Rows from block 3 of the text decoder, named by matrix and row number. Rows with one number belong to one neuron. Each number is 128 + 32 x the weight over its row's rms, rounded and kept within 0 to 255. All counts start at 0. Numbers have three digits each. After the name is the row's rms in percent of the matrix's.
# fc1: MLP up (decoder.blocks.3.mlp.fc1.weight, 768x128), inputs 0-127
# fc2: MLP down (decoder.blocks.3.mlp.fc2.weight, 128x768, transposed), outputs 0-127
fc1.91 011:073149137131132163125123147154125086204100088065176152071097081136154128099110150133111128145080160077175083142203084127178126141179178117032096107161156158090102106162160092129106178176109142112101172142126191106095147135125124121116154187081141102153164120116167128139187156132083155135148139102146132117105160151081153084126100135133097122130199151135130126136099077145114129134101
fc2.91 013:184095177146129135100165144189112128092145117160029111147093094111117100105187136134144142153151151140109160159089173099069109139102119196109153126129094115113226168122102106124136112155127101093143086118073141143143087162146138132108123095076143127102170169119160115152121117105051116133112126109141120103160125121116105149107199143099085100147061120092158172161144188144189110156177
fc1.92 086:096132160132118168068146121166138134161084061160146153101130122123127122177128135092113115153149129149080155132112119114132132133122137146097121157085149055069030123131112111148090176153114135100044149127073170126178121104119121140153173030142115137124117085133159181112118122185094096104119117112134152142133123140144142136092119121118161071144163135146080124124129191113146185168231
fc2.92 092:067160179058149066125133124164107189156180137147112132199189174116193113131215137096109097079119067098110124145135122136182165121131073103104122140145118143177158138039079108090070131142151122116126154126120146126141201089096084143084146177118137131152182107097197144077134110097141112118129114159148147145113118135115126101148096101145120125154154112119132145116136168111148101107131
fc1.93 408:048120156197105164115142125160160129126035183105144155146152166118162097192099129118152111122202118150128128139236124117070128097140131128102126157181152121145109152141141138076136121139123083113090139042116122083113123073106098136140169117115155145129161148197142126138128115126103076091134161101047147156155107133112129102122148137130128060147148143142113060139143111095149096149135
fc2.93 417:130144137153071117139144136082143085140129115132113114161064032137133124099227138106122129092117094116132119115123150096144168156138134091118180142127127142136106135132052112198105156126126143145168142076165142136132129121167085161126153127165072150138140078129140055082131139133036113130125094120149218177115146119085169149114145071133128232112107128136093130125153149136148116122123
fc1.94 008:087079190136124187167155105115149153046130134139167128060148145152127142104132118062076152158129116130155182148136103157062122118176110135116120077168165134104139169139133166156112114091177095166161176144084182141127113064189169147106143106145133153095143155130106093079108158129095159126110090141125083125126097129102077099128160051117110145072072167164124126114139149152068144141129
fc2.94 010:088131113192094156077144163168113138129169111133109093122095075135131067104105138143126142163134111108105137160117132074132111107167183236109187177132136136138216168147098093122088163139120104098137134060059174143108110153171137143155150223082155107116086110100132122115107139110124083132125091136141157110134153132135104112125140176100084176145093115080139144151159156150170092122153
fc1.95 027:182114158059103104083146142064099093118096125126192079112108120123082106138112111117094070129110137112122235123142106061208146143117046179147087098155189157132090127171135117144074138195112153169162143122121108134114102138124110124189142111146118139121122159140125124134115139073136097185157131060118109156157105167144129145122111140144092096156105147150111125111120166082149171153161
fc2.95 036:111144152134165107108046153136119143112124135152091150150168103195120103096097118094147141097128123122133175143129126091123163122112170173111167180146114114118174115106141133055148141149134129130136115116145118174137203082151133154140125165124156055124087175134136162084125143134148066136157161139148180152149098138014079140144124094040142092122138128144166170071106194152116139070117
fc1.96 011:154117143072143124148081166078120166128145121119135153087153085083117146158094148100149200154124101135130138128140095157107101138119094139137143143105139123103085139130141116113121155147145159202077120110151163180122059176113135124081155110180149097118146150109178119192142133130115086128139093073122124128202123067053151127138139101181166177221055158082124129098086129139088168153118
fc2.96 012:107078128196127133024154142161128122133161088131070100169078130143116077154213120135132125133115089117139125140159146123134117127159073180186187145177120136147246136123118118126124157161113116102148109108135154135121123155151088150151141180102138141046143130158110139157093118120151087121109135124103079104156121168123128122125143138094048115157087136110185134148185159153165108125159
fc1.97 191:110171112069089156104101102159109135112078173148119190136152131091094107185130207120117157129142145152135168097137115098121101074109150135151138139113137099121097158117117177103146144109098104118154109132145119148163105113055136086133160070134070159148137128056147110067126162115145077136103175146110081189151131139098206113091119146132154068108132144223105150173149137132101172132192
fc2.97 191:153098112152128153172160117130088156149127151161137150164096111106125100150177152127146130117132113159146114107146213149105137137129103114128143117187142120110129100125046111023132139103128143121137134133119195151118188123154106161156085125123125169120135118172123120106107108118223083154122104148152165104143156151099153156073032212154155083171110083152109138115217126152144141132100
fc1.98 012:178092177134199099131167137128111109165124129081078136161097105144078108081110183118108079187119135081132126152173143138091069140144057092124109085172124121174132148127097151172120087142088126099119140124096167121087121144112223146146113183179128106136058136133192148183135116105136178150138163133165115094133170123127118109113140142138137119141076147177139117114053101128112072104118
fc2.98 017:151108136140102121137174162145117163118121086136136170125100036141127112154174155132167135168134115159128121185169130114111146093165135187125177137131097101113166133161165138122078106158123089128082106142187139116094040173131122117170135160088095138131134140141081136184114130120037121142086107085114096131120174201116104110125121106053076158130124122067171050155171133123125147132154
fc1.99 079:094178158115105147150066139141142159103090187098139114058153110074089123221122141125125096153195154156167155127095177143087111089113120124072174171139098096148077144154147133131184174079086105125124146082156133113083061129121141139113152133133146127088168122139107077092159145161097160136151144099106126157078159141132119179139148157114129126095138150077085079159160164090122094171080
fc2.99 101:161147124131105133073123112131154166163126160083093116146140127132145080174094126125113170115091130123071089132112167120138097127102127140121126102109109096107103094135233160093090000089115101096115159161193165108140151118110133108132156138116101198123148173100145196136155155106100130128165111146118164136136161113222079104135177192108138102110183130109140137094123145133087126145131
fc1.100 010:144098100084107119114093134085121180130128098131079215146127110121119131130108150162087125116166138092076099189102108112194119147142131197139155054120127129157112172158149177154185130143099172230102110092120190108130137156113094143133090112149126132150111136133098167119163121098163089102156122136094115105150115182177136146139135094218083095121091136102130093143150116134107046132107
fc2.100 014:138108131163113149076112164183104053160138119138100067136125137203156069133171148175128080099112137167132173144146134141074147166163127093139130126135106140144167112111114085102057109164136095092124130087119128155130093123151145233158116195116149110100168100122172137143144106170100090135137081121129130150128114104084119141114118188000151134124133151137123111125149103139183135117139
fc1.101 017:202152116131188057103111158250118135107129108101125107148128103100139114137134131174096122092090121100161178133126176130141112165131102122164093203149186113145112175116103151131014144118072132133145108147114114121048137118121143199128124127146142120115120172138140092130165162070107112156120125124135100158116140124133103122122175109083107175133130065121133095144147131090096131096179
fc2.101 017:102104082133109084128114161139117065153151085175096112108142090141121086092142135126127116175116106153180124180136105130111113081127159163131110075158056070133213154161107144124154154145136125082133108093061103134114046107168125170132100132123157135153068155174123170201075167109114144149142066101146141145129154170033136160160138109083088105124115112116159133153138154114115132109156